config = dict(
    train_examples=72500,
    cond_dim=256,
    num_classes=4,
    cond_dropout=0.2,
    norm='layernorm_no_bias',
    qk_norm=False,
    width=192,
    positions='rope',
    shampoo_beta=0.95,
    eps=1e-08,
    batch_size=128,
    adamw_weight_decay_other_params=0.01,
)
Rows from block 5, named by matrix and row number. Each number is 128 + 24 x the weight over the matrix's rms, rounded and kept within 0 to 255. All counts start at 0. Numbers have three digits each.
# ada: adaLN modulation (shift, scale and gate of each sublayer stacked) (model.blocks.5.ada.weight, 1152x256), inputs 128-255
ada.67:127155117148107162176123136138125111102145114128132129121172131120149112150145113109129133101119114136103121184155115166155103100124133071055100092146147133139048046116114093122147121133107087094070142138096128141114125171099109098141100099100105099172128140141113112065137132099124149136151123143136115109094129124118139081092125106138115093138118089138162098122125091126079164120078
ada.68:128080133148140083124147122139095104139123135115154066149122130106135129104144129126116127102107128099156137152155126140134135131112150128144142127141142104124129184140164110136093112150149121131119140125122113129114097106119165136105138118116144157156115085104178121136150155120093094108107061127145122166182126118091117097129130175147116105111140128150126171177113120117118190136100
ada.69:124125166095132091126125123115123137121153125098131128122140157118160132100152086183157139090135122152139127157112148125123144097136124150168138191136129119134155123124107153128152149121128114127107119164140127170112121112122110139125111140147108089105102085135176108129131139079122157136114147129129124150143163174147112124164102086111142098153145158176049103107109151135159094161083
ada.70:141134167158098138118126125156124149118144111120110145132151115127124161128115095118138123123107103136116122149141151137134139123105130142149089084094104101133099124098114120141138143158104159137077116139180148116119133124156111109149152150124159115143129122090126132119117111107135070137097130190129158159104134110135143116118136155120149147146117104096123138115083125135151106115093
ada.71:114101146127114087127148135146101128134148120156156168139108146128136128174170147144123122131138139152159087142127136148113117149092149135124138098148111128094103117115089191134079123139147138148098125118130070089129131116102099111133110132142164141136119135125157122167095115131123108115126086143124081108152112100112144149097105150128096114144130147109122154121121124196145103089103
ada.72:121114090089087089144166133144126142152151151124093135157153098134133151109198088142100086168119116145133109155108134102110104150120110123165123128135137131106092137108117197160124124116100146127134096128126118132116113125127105143120128146127139144174151086138085108156142124101167142161134129159119154162098125122143139107139068125163129144106129091146125139130155154127146153138175
ada.73:107140136099145117103118104166157119110124141145128097131119130116125102180129122193129141126118126090128092108127170111141095130109144129130079189116166132117123146132131119150123127166041153120103160100138125134135125128159152119133104174129129148096150174131126097130139151155165119131116094125146155132147071084135147164140160147132079145139121153120142133143151108134118130128081
ada.74:147135125114158116145151095149150150114139115142153162148144136130140111119133086118089138135134097164111113175115115178132150138096148145129111115043123142115170142130130124128110140111163135119120127111128126110096118123159086147148096153118126114127117125139136142182173138130131135153116135119133141119142149129126125148108127160100090156119105150122120115158128109111121102087142
ada.75:099093173120109118127148117124133113145162158106131134173094154129108105114109117161147113158137124122099143125123135177109108127144089135145107107153134130094150158114149154124128132111164121146125085111136175136129118112149161093141133151167150159085108106145142132138147130103123107122120165098135120107129154142147126138165129120157120093123135145073138131130105148112110138123172
ada.76:105107079145126118150118194130137101148120108111154123155087069126136133136128147149102102120151107154118136121143148146105122167139130125105095134145119106128121070112137125075143124119086131121117165140128136159151133143110143165134157106159123125136102077075130113125138119125119167127107097114135139105139114131125138127111108124107094155149148117115114078139141139166134142110125
ada.77:138192108113162126152140105167133152124108150156108055148140153069117101090113101094152144093138129126124154087124157149105067133130173135114145147123106179115108082138130153146138104110155118077122165131140087108104147106164151133140139103133112108119069148090116122108164088120138076157115108086122134112178125134135141104137146137116109154075142116101167126193142140111157172169140
ada.78:107133127119108190178098083101136128098106161155113140119134117161113128136126136115136110097118141118116142093148127124147096127097158141159133106140128109133097118084135146119148122150087100145157130125097151111153121128120161141078114096102108183112126097111090134159109133134142143157136149138123137131117106136114158083123131132123144082158113140156148116123128071118114116157111
ada.79:148147152119170094088110128143142095120098118160133089134143104119130135159055134123133127123159134097077121143155171171151140134129139158109101121142135137161100136141132108110125113147109128110104101157148117122149104113143134147113131155174141113153129088117134137148118099104069113128155150089159084137120103096136128172126148151137094158130097125107159173137115072127130123119185
ada.80:172139132161148145104171156147167128119126155084131135121120165125089143096116114163109110147142142080084164145131199146132152130109123139109155143128134113141137141126137140115131124152109121112102127132115089180115194109118159105132085104164139120122108124133128122167157144132127115168101129129124117106085159113130139171090182176154155106106107073150120130154126117157131091105133
ada.81:131115089109147101127107105149128156113131141145154134139174114112117070108125162131127138116098126107170122156133134103138107085144138150136139174100143114128108122135136125129082133132112140125113113143185149107115120132141134143135127094145145118092091146162100146081124140166058160123113130125137114162149125133117120179132131152132125051132118139148176175103115133121157086110148
ada.82:119122204120114158138102144116139141139140084122119131141129129132106184097184165106132149106118131153109123100098122130139075208150141142116135127132144133141091230128172121114155139131097129116134100133082154119112124082195069108154154173109137148117162119146100148147164133166169125156117121146132159118140157157129126125129118124133144096100125102178140116105105157128161128118137
ada.83:123166135081119144095132129145107130101137097109119136142108062103114169102158196149135136151136120147134105142150166101124097148152161115156143157123103112121153148098166158137166133131164147135122107138112111155096084163124135118108173136156119149108147108165152154134170127169098132114165141115132115138136165122155122101126096076096113131080125114105159104175136081097115122129182
ada.84:126130074122175093161147136141093135117138129181144112102144115125124120083110093145118125167147125126106177113128150133111091106121129139131117163131142137110119152125135151128156094134108137121115136121135097152131119126138176110129106138107134121163132114133105102142067127155138087153135128129091110134114126123169145105096092134164111133162114127149056129133105148124113158109125
ada.85:110054122103132159111104143174110116106114084153146092140133175147119164102130071147118137118119110127138119128154109145142093154114108116094133068122140149146139127142110161136130139118104102144084107116122095162130149143129126083133123131153148113038086120112185136094145137127092133135093143143133138138124114170141138130081176124133122167140128122135097136173119092116108156098146
ada.86:131197122120157096097109153115109102135132120113106114132113141119146156197143113168143137132106126070096075113123132149170158143123121155117177137124112122131114146107143074106133099136162144124112129138127099144106105135114156116161140144126102056122124138099177135136101146174114158105068075121114124146099176166111098053172162130117148080165088144124105115122132138145146159155111
ada.87:151086175133109123143151087116153121098126179084130143094108125113112100178147130098141144114115139134183096145085173152107128117129154099116158137174087137138163191113090123119129123119077138095140124157127124135172138117117166113083108120131135127152099136118146142135135093134126110149168119111122155128120112141142068132104160102139106096152087154099089151109155132126103169114077
ada.88:096126102123123122133095082131101116152141161165090083133113109100145119139115117156114137102133130107158068176127070160133131116117158110177114157165147137117137116153120147132146132113145166077132143107101135082172148141149102107096103100119150124095163147148111161110135119167170141102166127136123105140139130131126103171101136127181154149131123139172123136098126054141135112143116
ada.89:162127093063120092167152106148111109111124132139140124162165085110152094205084106140111108106134125146108119142145181188116106181110118135118134098075125089116112170094109111152155138130104148127158135174107121159106119107103127171128109139149113104174124092154125109099127129100142119164134098084134154153133097106134131108101122178145116100160104081137130134144137140129123125161121
ada.90:124180063163122145077167134080087132131147116162131106138096117145100103159071123173149155126142106186103142075142128157141117083132114097147110104106136185122082114136130123154093135146110142130166156164115155102108148122142146090154123115087170147071132105119099135138128126149084142128094106155125089140127146079111115115093140126121145113165110157129108163148071134129150092133155
ada.91:168189141100109131133127081150166100105113124117141117122158151108122188133132143138146119082137124121113132113117130123153105127080144077116097116148102130117161138124120139151105125144129120137150143144117130130097118133119138072131171130153120122117091142137155134080147139107107164127177124157145159120130161087144109150102139152096129143142144107149144128170100167152142125121092
ada.92:137121137175084114096119118116114112116132104144099120104142096086129153058131153114133123151122115103145057091103159142119090136113119149129176095124157122138101101081147123130152128093136138155129142107164131134141111119096120183138136126158124145122123061129123118151121105114160119147136130187155131124127138100118168088131168078124177133136124121101116127096108125112106144178118
ada.93:130158110141128182130121081128171110140124169160141073138159115122113114150120109153140126098101145100120125155136145160119119127099129126146105096142116126114124121113101142131132131118124120173131127133072105124124085128109127132141196082150123125095122110119128131128101164163137124096134163122130088125144118091174125118142124117112157092116138135148137089087128108108082103124095
ada.94:146117141121090128128103156127119122151092116149132144135114151126131120140113134083158128134106104146114133116125155121152132100133103109161175134122143132133103145132103139128106165150116127130074102146130095127137114128145104136093107121138123098119134151125114125148125137149135167139136127098122147123160142154135125132103095136134139172118139141147140114090131126118142151162148
ada.95:127085155103117164218098127135122104159105082148109108135123145120131139099159162115117118144143103119154130086124141133118131109124132089116186092139130112117071101126131122166114116097125122132117103120149101147095092114122088112127155120133134130188129144144128144122079133118144107109108121126151113101147103119171135127133113169141143035090140131152131132128143124118131158171105
ada.96:137128159151215051148097134135098119087078168123111135110163101146146137102212151125129126132093105158120148118128135120161154146123114145109149118157117130150144172123141080124104141143148140119087129150163147163114081106159152064120136128117101153084108134127131151131121067115159206123152143119152107114119158147139128129095139164133108116126131103122091125163129143155126093092160
ada.97:145123131106116151077141105126118130142116110161126097145171083102156144101114137130120115118142126110178172110171143137118121146157126162141174139114124119144144124120131109154109101136170089124122134128166119166151148125119098104148146100118154106108112107111134134102123117163125131136117100085158121087117131121127116131114120136116068149165096131132113148144097122153121159089202
ada.98:125129184178128201141151146161154126093104111142148147145068102146127094106166138165092099149128128133142141116089181126124146138106146109101173154123110132123143144124111142135146099113168109110140107097128120126130136124153072111142188090126157138091103158127115134144132109144135067137167126084111123109151151115111141087173127183157091146093104100097119112122119124148111078136158
ada.99:158142086162099107110154114108134143126114134129129146140115117134122160148185193158135119171154123105152133125113151119138102149132137103128117145149097137134169115155124151182144116114130147083100164160132095127127117092107096120135106150072086118153136145101114071136102110137090115121098156121094159182143110159133127116152165115166152121114088139095111172123096082151136133140085
ada.100:131114132148151116172101174104148160108124102110165095129109151101105104137095155164107129092151127129147107113138142112144142139144114166066128088128145109137122125124161140111131166156096110141147111063135116136119081120136121069107136101127162123145110127124152139145125107151136095150106116107140161138124145161121126100103107119097102113143127119162110158123110094146152105131158
ada.101:115155130148118125162124096116124125118151092105136107145152159126095141118140117141138133133124138049153155152094152124154118147106120142173110172185144153127108106129137101166086114086151113126127089101101122124131126098155128140130134124146127149066099078081146136154114190157147103119130120144132113102134133112126088141130099156142138085128126115152098142095134127114127127174137
ada.102:068101172142137136131126054156156109111126097112116152111127082117099097127143125177116115134107145062172075169127118148129124098163123110135071114135129118127108098103104128134130125152149130144128103125113144149146124127164132095130134126107132169136150119105125129103166136129149124151109141151129124145125103141147138094183115099109149135144147107171131102148105080141124169140085
ada.103:115107168107109124109115180147123139128121126135081129154158114143125164130146174087108148108148118155100123199133129167107127083159088133133193155098148168135092123143093116146101148142109138121102150106121106159126143105107157110116128141143145125126131150136143172118135125091106142168128153104126102097112101136108141136148096147140108093130109174137132119150138100150155108096121
ada.104:146122092111146158139143168094128121120118133092124117131166113161131129123123151129095079076142159106107136090128125113121132097125152105138092153109107134129113106150121152160152139119152129094114098126126119134099121148188131150122108110136124099145155145094131108106141149124122181123089134129128114115109135126166123123161110074131138147101148142134111146136149107147101088104144
ada.105:141119056160116153119130091144119142148155147156113115093078138121162121170075081097093122194118144198090141096148111111134145163119114143173083150141117118160166115136126140099139101124123169159166125153137133130136150136123132132143126146138141132172119121136126125185141072135068092138113096106085162132119140107120110171139177142123157172160166103143094127143139133137112112147111
ada.106:140128117128104135123124116159132139120102097147122148135137143103150131136126113170110117105154098089133127146126119139132136140090115139121112129161121122130145074137124190129112131175154100097126134136126113101099111176122128117115162151124158117168142134100123116112130115178119130143141143168078125146123134167100111101191083159145133168113127132139186093184105093145117145144189
ada.107:141182118126136128088129130152141143088146193148128142131136107121082080043143076172146122123131128157123100108183132126108103091157161130160095147120122114136121105120144104150136119154161135119101163108120129105151154111111192118151179108112119155146133120142124115121109136112156084136135139141138122145159101090090086139133143160123121071113135087148097149098121151148116161099133
ada.108:087134098124138113163103127130137125125130080171146153111142126143113151152140161121125087127110113139131142145166108140092105172121124111103131092113129189130151063105134120110163113129098106131139144086134128181130124124111144097091080176150137090070128127114134105138146144154115143158144105150137198127143136099100088122085130167090132126098099131097151144122101195126136181185139
ada.109:112179152113104161155117095104167132144157129130138164118115161150148196151147144125117110148150120152087121101114093099158126185103105137161090091127097175120151103109106130108112119142101115123132148129076139120104121190129136146147172132075141150085130107114109089095157144156106103143169121158125137164120164127159151068110110108105146130092117105168132111162151130113120128118119
ada.110:139129081140149145158127102132112107115118160122166083149123125062132130117097061116132163080142145114143062146122099127137132153125161141107131072151135135078080154126147150121130158092129144083153130093119135111103104106106096101137132114120140101110148095139134186117113114097135101164139114108148152137094135126110156148093110101113129097134152101124152166155134071134125106157092
ada.111:148162137152126094117121136115146107138133115154097105100151074117146124094122118133130159111093105156129099135115160144126164172124112112151109134145136071108218115128108137097129151146153148121142157101129140098164151143183149093137108176198128075129146104113149119134151133152112123132129112148163113111173142127117145152146106105157126147115083170162122105140086123155122135123152
ada.112:145179170105123136129111157128147156144120125071080178162128146116131159071079137106154168132142139070119143148143122128166135092131161117121153076124136145076108127142115109130149153085109108106144107119105120140094140118114176133118129118194138119106119157107110164181167133158171169131082124165111105152131125110114146104095113114094117099125113171122159124134127096140115124150134
ada.113:128154071100176148125125087153128131106127167106121141141078103117139075169136155102103134093137134126133109125147115132131157152089137073122090119129147081108166137099160153164132121112098131116126111102089132118134111142138132135100136108130138128153130122124101121148127124117124133103097132148125140138159134162090131158140157088160109135118117108119197148167155170128123194139151
ada.114:091122113135147162147127118115113099144090135114130135093160124128131138068162084110148126104096116145185148178118111163082137161116138141126149142141150123129095153134143163126141107135122118130111111152112129096149129135102157093135136137124128117133135113131161095074108118103125145148106133122138119148136127109095146112154116156097136118185167165148146173092100162122187129110116
ada.115:149130158104097135166138134117112158191113149163115094118102140119102137113165148140126113144109129095141096143107139143114130152147100178133083136096150124094086114127137154114129146139146136093064176154139145109117118157145163171135139133160170089144135115120150123128149131119147123104158126146132145167110120138109099119131140127139170142102086189132110121130140129105116093124075
ada.116:128148141136110141115147111122127139120090156101173150115083102088141164200075131103154123133124123107190103112127097121118129149121166077086134108118106097128092148105109133118113172123126133141142138150127096107094108120117097093126082096179114128141115167131117140107132110099122104151148163149101154138158085133124144182121125132093130126117099147150152104136162119099113120130166
ada.117:111123108156131144081133169140130130126168133116097125135131075128121105150109129093128130096119132128126105102115153152116119116054150122155173069108100110143161179153111137139082116126165126118135127127144125125111129147166155094140109145120125181071119127134135144110146121121121134137090085153163061119164133077157135111072127072128139148092147072128132155129111107134153136150098
ada.118:143128106153087127147131099112119113145115103073130112119046105127110160133145112136128120149133115149108132151124126151147177147137126112115087147085117116134178182170120126120092117136090090123153160131139145163135117122130142114132145131150149118142128127130108131090123113154142104130075121124147166131066134122144150113109125118146140159130142073128102117094094124126131115147093
ada.119:116155109096170083114111136151131146091140085104074135128154135129121178114115111116126108112110121151124119141143179130136134098163149151113098111116094118111104119143120112112083148147182129136114157108129136082113108136088126128146113160088138141093108147127095141121153106156122140162106149114091130126082154204125157135093132141141109128132096126107144118144153112124141087127158
ada.120:129119151123178168137124151104124120112121060111149101141130162086139151097107170173139137133139150071102123170105105121134160154109156094115074077167130129135155137140141143143176135125078159082124126154126126098125142144112136092130119116133124111139163151109153170144127094105120140140136104132109123137082131131141104122130071106145060141126129194130138104132119098132134129149150
ada.121:095148153087132127127144078139122101120134106103112122161134119121110102071116182140201129169100122159154103185136103139114105136109111121150140113153178149162155129130161144136138138105141097141131132130139138151135158101091111148144133088129105135064127087145121155163132107152145154162088124124163171166143159102157133133123084125095104093145132125068157171149087089114088124140132
ada.122:122134114112123159065102160138145139122116191116108119110142130116149067115113148127116066144106158072119115144152144121130142097108099134137159122058151115142166173153094114125149126111130186173129131110087097168109139140159145137115149106170157144158092144120129076148129132081091097142187120109113119103152146115149105174136147118141108147088110125151126144136127157114139139170127
ada.123:132171122121091152128132135147153131130150133130169130148151064089137109093119135115183119184101119195131138135069091109106129162096115145158119140094118105141134113122127115141138136122110137157145103140158131135135142115115140098134149069157142158092137157140115147088166155134136172111164107122120151162139185130119128083121132105098128202116125106178117132143100144111124066118105
ada.124:158116128137164102115118090123126148142132049138160124140095172131145155104117143072120133120135139161168138100122151140140136132102126112135130112121128118144126092133146167081117127148160096130146127148132120141108087145140122195149121130143164112103160102157111131089138113162194100125140135155123151171097125133112163124113121123156164113092115099141120112106146124137105079137111
ada.125:130107188110116109135146090140103130096089129163116136129139135140148141137126136128119100096113121162111104091145107130145109093148110086119063152153127178121127166128153147133124130114124143097094105117056113140131125162123124178132136183149143106138120136077114120097110082124059154130122118141115108173158136150141124156140115131153175135089142113135105153071124146132110093098114
ada.126:113158139161190121111107133126149114090131125115118166115111141125097175140095132141134112189127128186107082140148140161121133127125131149121111116156120096168164118149135170097135143106090128140121159129117120078118115103105135109124159208167163131129132163161134111134117137106133141113108143165148099143109180164161134103165161127130113153142148146135118086168114085111109174166155
ada.127:101143087087153138117098130125153119092148129135153139156122170105142168123157099118123139086132129124155114116127119140127180103148159080154122112160118104092095116159172118121147117136163077132137161136081154140104124138082132170142151136136137152110084116103083126084143107155124106133094136125146141145095143164140124120104075151139120097143118131135126121142131097164160137188118
ada.128:142164058162152095109129116127122130120128163142109110154176149155099125138119192174108121130095122113101136164152170126102126123121150112113162147136129180134095150125121115120111114116174154127098109131079098129112095151128178140102120160123105165157126138118083119082137105089098147108130122167088123178120141112128133120085123196107147147130160125162115143101098152106147134114107
ada.129:200138133149084119121126139128132123114137149124160166097121141113164092086132121102127113114088103135092118099149091121106152093117099140109115114100131151101184139075103115116163139142141139149116125117120136120151135159115102118138111108133131143116104152119151144124150127114109157149101155069102149121135105083122147119127039143141130141151142144136124113190105102136108092125085
ada.130:155161095156136085115087121128144092130131097137172128086154120155138109118101154173114137099115106112153110137087157115106148142136138122119177119112113141142106157145120132141117149162091140127160152114144168165124140137123170135132147138143122126125121121089149096136129137089131119132148105152114116131127118148108139110087104131144121146147167187103103176113161121124188101070121
ada.131:137100115094115132114152140131125136160119122085112123165115123134129168138174122128125161149154152106134120147133153133091140174110135124113108142128140099187157118146160145155101093099115085126143129118144104136088108114127136099136072127192139131120121048127133115124088101093172122086167124092158111127136138117173124140113168152158135156125199194142142117142100115103140151132092
ada.132:146165180114146164102118096087130115083137139120123104149149152158169153115117124174120121120136145138192074103097137120102134136144138152105125135126099130143129207102117111143064109130181128125112143141155148112101141110127133150117078136128147110138077150136159130116153147140113132097098116169163139142143220140132128185115125137080132131137130123119095119146112152074118118131124
ada.133:128103116131170105105109149111119132116122096150112169149129154161094146170101137134128116134128150161102091083103104127115163111117097160126182113119100117150116184100104132136128146095150109162137157101080145156140166112139126138149107138130142100152107134107140163152142122110083125112115126086143156076133095111101092119134095110164132098097109164151118139168133145100091131061167
ada.134:112150120097113138101146167133124163144096137095121110128084148110120135114143162120126088108120109088148159138176071138102107190109110121171175122120091132141156134100109111123156155104098130127159119122121124149141136114108161093142157167186159098068121156094164172098146141131177127130179118138142123107164138098135150173158145100094063187144124159115157096153135106142146100135119
ada.135:114080135127101170122082131121121078117120113162153074124151165126130135151089130165111150131126106117156113110100079122094133152133129137114159170145163122125152156136173117124120122140106136130070159133100149142118112115111121126100118155123128083108087150167146118086134128151105110149136152117107140108117151145118150174103177169136125100158111122148173127125138133130137145105124
ada.136:121176153109086125143151123150146113125140123108096181131153104126124097114092114142151125115126158108106136135109149144125123106111112150130072145191142120136133147090140073147101161113168153136117078109152121175152087142108123155153133126112140147119146121108126159110130104146121109131177130105143126119079139115103104129119180138130133169094165106100154105149135103139141117130133
ada.137:161141101154157131170118102146160133092128100092098132134101109111103161166151139118124163106154127105118117148148112119140115090156117135087128126134159111121114099116124149133139127133164118111122163109099136122117138151126129144140106190143159129153120105138106145161150141124121111125115133137137163168159109112148118161103177121101106149117164171146147106155111160147142105150112
ada.138:122159199153121152154095127104133153134124146158117142153108170098150125143120121094105153104130143138100117170147080145132158110091143133170107115118158128125168124111150123107152147145145107150147107107109117107108121144156133118126146113121134159185140154120137140132137147118081132158116115117102107120141141102123164126140162141127130133104172089119133121147129089145133074130149
ada.139:122104104124150104133140122122129091114143118130147153136168144121135125124121121117135146168125098094157123162135108145125161087100118073149070102154116129120154152178160132137128110148156130139175149124073124149154131166137118117120145097181162157102133127107155157148148107114096104089133147103128112101129125109172141140139119129126167164103121148124110135140140107116125112119068
ada.140:150112119131135139139119147136108133127112102122111139118156120135116184156150139084130127125110127138114180135142120169114124113115150123099048163073151103139137089150135105106137108133095163117112142127130157106146129152118076151093150143129133150122142175104130141104129138128126164148121131111131129132084149148134109124108143116112123092113101096125150125150135092118114156168146
ada.141:080113118174146087126124175121126121100120116127106167105183108135153082127112126134131141139151137131092144071129099175145194169094128133187156112109125122104142115142148127113101119121096133133114103115170162112157130147108132155155194175185105105169143132139112134139086122110181125091156135115106090120102169121161136124127087106119094094165131162104164122127126116090107113126165
ada.142:154202150143157135094069087106134115141165111113100153144122138138133107108127079160122152126138144088131157103155120153122105105107118133145182083193145118094115129077119128133080126103114168166136137147152158153130112148119096091116107091136135162088168089120077141080133144147164129118084172100111169109132132152126190112178151138141176124164067150111130143158138100130096101077086
ada.143:146123154135165154093135119107114110118137097134128113107078142118149144133105098095139111133139128138128160141142108153147104134110143112090124123171126120138089158153131112117110093128121097128124097170131142121148144117123145100116147173155105098113095138148114112129135137133142125154127127145113134133177131149174138108137124125149152119108133071103144156126115134113131142113076
ada.144:147129151107118070117155132108140122153111127137149131085157138129154145066130079155120126165117137114132147154116130131148146128111152124096150123151125107135173129110162136128106120125130118118096088117099100140090115132157097085120119124166121081143100160141147112152120128115127136098128115122112130097131102167138143129155115076143093114081147106131099124096128122103102108101147
ada.145:075136118117142151075133142126104111131115126137168101124095136093125134139120122111173124148122112144124133078124104127145122114176135127162106111109125145115124124143152129119120128125144172132148149086100172123094115123152165111126155096122146146082147138176106121104120159107148155137085179132097123077142054128110118137113142118135171106144134098110144134123110139103144111163132
ada.146:119134132111148177120135213138130128162142122135152142133152194171144074063122135123113138144125126151097149086159146136137131086172145127119182129100132118133108186120159128115104108115104113136145125075141106140101115108160131125150118096147109159195092160098137092107115129098195092131153094100139128143119111108105117204098113103113088156128161125140093118114158138103113147125168
ada.147:129121124138117135131125163103111114130110159143143167157167148128146139133101112103143155120159112128085086152133150120169101118128164113106150116094096113116131148137152076110142127117104100129183143111146132160156117149145130171113157111145126144140143121164139170095126147162091157116107152125156172137144115101147119088168119088120103139127134118136104163125177145087092103111113
ada.148:133155134139120118138132173129135130153091152156137128146142188124170132059135131136128121174127097078109115146139113096162156108107101133095126149133168148146129106157100133134158146124137120104128180163173117137140094158096112130147137134123129085061128142109117174083141132099120131119117120144103160157114119107092123107146090165147111151132137176121110113156078147140126113090160
ada.149:129153085107136135145126122138157100127115101116132108155122097107166163147103100128120096140151120054111136076110114132152116165093119145144157125137096120133110115133109109126185102132151118112122100138118108149107131108107125120108140113139139157129164110088114120140146126117149159118140116123102142112115175174107168084114101116108137118093144112126093080165101134116158131166160
ada.150:077124112109124093150166116138128134151125127093141161102127145128124136134118110141114115097155098147142124109127094154124112138172144155118109139112141108140150167159145157150157142127149145113155160067122096102100133089143161126145115123205152099141126116121131087150126137145157122117105142119127123111121164179137109145142138114127152131058109118125142151083168161141136167121115
ada.151:121093079126115158164130110075149112148137101158155145133152096121170115122161074148104130139119152119046124120133117115131142135108138126127110110129104109141120120133101124132105124138162105107113144144103127128108140135116124110114135161158109087081151116124103103117120099156127143136143118129145125152076108082121137133132114115095105204152144161142122126106109114148108121116121
ada.152:111156129132118120191097130111116127138126126105131155123132170092117088099131118118128153129103114118124125100104121142153133127109139125144094084101163114106109143145173115108151141133141102142133134120114139105113120139118127125183154107116106123114123115129127157127122126142180130159106136153114132148184141131149129176150118125117127145085161125133174164127070140097127123130136
ada.153:117134180131142079131130170121107139152100121117115086093111114165173113094117064150159132136108108090087139097143126131144108131087112136122093186144119121160178108136149079162127153125094156128146141156207090117160143116114147136145155154128136126117145127145133103148094129103112106153120132152096118097140112065127110128118103083121129169163130134117158135128151098144121147097151
ada.154:130197168091098129112109102131156124143111125103087103137124158140138111085164133171123130079105135111142137133147098116151126122139151130133160148120126121149109164122106148117122149129118105116143110137133120142125077112125139136124102119088155122164108199140117090115117135139107123136161115093123092135156159120091134203134110118132115115156142115062152125129139148144115188155116
ada.155:113076136120124165120156113122108132133148161121145135143155116126123106059153155127110106103153108119119124164122124185129131142087144131168098135080136113119137135158127124115125102130116114137140101154133137120168158133108103146108121112101089122075124029117188095149108153152146109151107090149163098118146161099136117118113168113150134102111130152112112118126126107113108123152151
ada.156:134133123141124152158137096155130113128113181124120150133123122139133157135128158150144140135129142102144132140125135170132115142133139112113138140137115145156132112107065155104137138128146108118117135141131123070138077077129125107111111133146113185091144128137068097125132115105121161106142125119124098093105123140147123117107117095129136147133164094140137136108089122093126185127108
ada.157:128080170090122150170109119117137085100117135121124156157143085126133146102178081132128107119146104177142138131117132108092126160134104136115154162173118110141082126098115161125104120131135120090098114160132156101142143118103135112132133163140125133112159140159162165137132106109154173141180137126133079120101136141113093106096166145117150107135154118127163122108106110124144174149076
ada.158:112146119138108109131123151126136133140133117102153133131084158117135141097147113132132120115098127134113102087127120130126098165087099148146176128150125111158146100121116152144130128118143133153095120159139136108150126150138167160128178103134114104116138086139157139123125162174137129133120129178089080159088108084120144115107163189084151172134082093151119139079141148154170128152088
ada.159:093141116090153152133118118127115132151112124144113123122151183125104113175153132129132116117171119136098123164118145108123132134151120134132111138190123120116168138168112077144108140126091159125077126104177130085118130158106126134112112137115132137112198096093123177114167113126080108149104135166101110143103121152108104102137119100102136119149130124151076156138129077139096088139130
ada.160:108076120112146145088092160138133123116126164111126123106116134110142115152149111147107129117159133166087127068126123072151152126149145140066103133137131093186100160104125128106108117132154165127107139143147136138098174172196107110102156143158126108136105116177158151139153136114125158111122141115130178157105120116141132113116164116111109190175123126132116095180144143136130172128119
ada.161:147073142090127176134131164105164147115142103137137158125101136137089129162129123160147148133142162145159104108109123132144101111102105104129092157141113170103160069120131108121099119121122122118150131115141146128129136126108142141085108123156110142080053153131154156162132150127178120138130169177080097108121151070135147127114127144062122116095148173116133109138147101124131168173120
ada.162:120155151114104086142145139105134127123140102076141159089074135156134063129115127122113103096117137166161132110136126110127140084128126120152088132099139087129124129138165130124136139136132135108201147118116146094134111153126156064151145126160125152158129151127132142143125150095166117161132130176085133129139108154127149147115164092134081109118134178107136128097109147111143166122114
ada.163:156080168138140109159147156130136162125137159150178161109201099102121131128120116105134108159146157134103155120161182114142124185084142077145121178163122134112122107113136143148129129135107135140122116142118117095140129125112134123101111095187123138114078113131147094169133135061154152136096097168133117158147103188154121154109136144141140134122151110136146118163104144143155131132175
ada.164:117128163123099147070131107123103137158154120092130129144114133153143100053151123084112130111120141105143138164121151118128107145123119075148195116106143134137126108132144109120140103108088132104129125159087128146118136160099112130121114075104124132101098116114154123102087103145175137143084095117106094127084121134156151127131140109078136143130156166166097085149129128136158162160141
ada.165:127149150125128151138106107171116126117110144161105092118103105148117200103166179167087166174115133107125145106106143112131137119113171171068115072147104139111030105139134191120124132156118126119141148158084101135100128132120089149136131115107142116175113162147115100104146138121124126106115120190125116088100138073129139080063148149124126117131139143150171148140146032127135119104116
ada.166:143119073145131125092137085139124126115103142136087161122115132132151146170114189134119100189128127132064131161134151113128132131123129142158130147124097067180132069174127116156109134133069100120132138176123116128109130118121104123121115165161119177141149105128095077112144103121141172136122098133110123154080148104107133146103218134139150142132131104145136131142104104140119130148121
ada.167:134171126191146083108142112125115144122130143103155168092119201118100188141146044101104109144096145080080173100121104158131126156166136115159116115166114147138087092140133155129121121163158099124128105117119142124117139117161141091165103185142116113062132105134154107112136096113094135152104166160109165122119150149143116120124162159164173101083109129128162155131088137164156135112113
ada.168:115136145147132188095101115112118122132122147110129115146171133112167091148083139164132156102094159117126148109130068132136141132119129142128114156180136122108105135134182109088137129137077126130109114106094130103130139196176137113153112137147121113125178122141129148131125113122108092125136159082176157112143076078109140144171113107167150079136144163122163161107140116132102088124128
ada.169:132131146158117158170140151116146115139157097146127134137163154172099109100131160142143129107139114166142137125170182129136131162140138145140149152127110146159060127089097122119086128130138133128126121115071098111133124145160176133132099105108156120143116120079135124174144120118145133137110131110170066110133156119108156158100144125106079040106153159079072123116114124163147111104119
ada.170:114082135172147089149133115132129127166142153135133186140113071111103137178131138133114161149166092123130147099113173145103166102064137132104137133141086114103205101146122099118153114117111187124100108138089171152122099124160111109156174132137126143077123105102138111141110138134156095120109098099155123099165131135117142179103129145118133100127106115103157157090136081148115090109157
ada.171:108147129111131156127121148087137151145098140142116140136176064136154112144087164119123168159126108116146090134101141106140144160115102145121137116163126111135133124188106151141095129135123138112202083139118130144132144102154174150138121115102158112128122140140130152139144163092133131193127129135100151109107098153130155182073097153136095116140095128144159163091168155127114127122176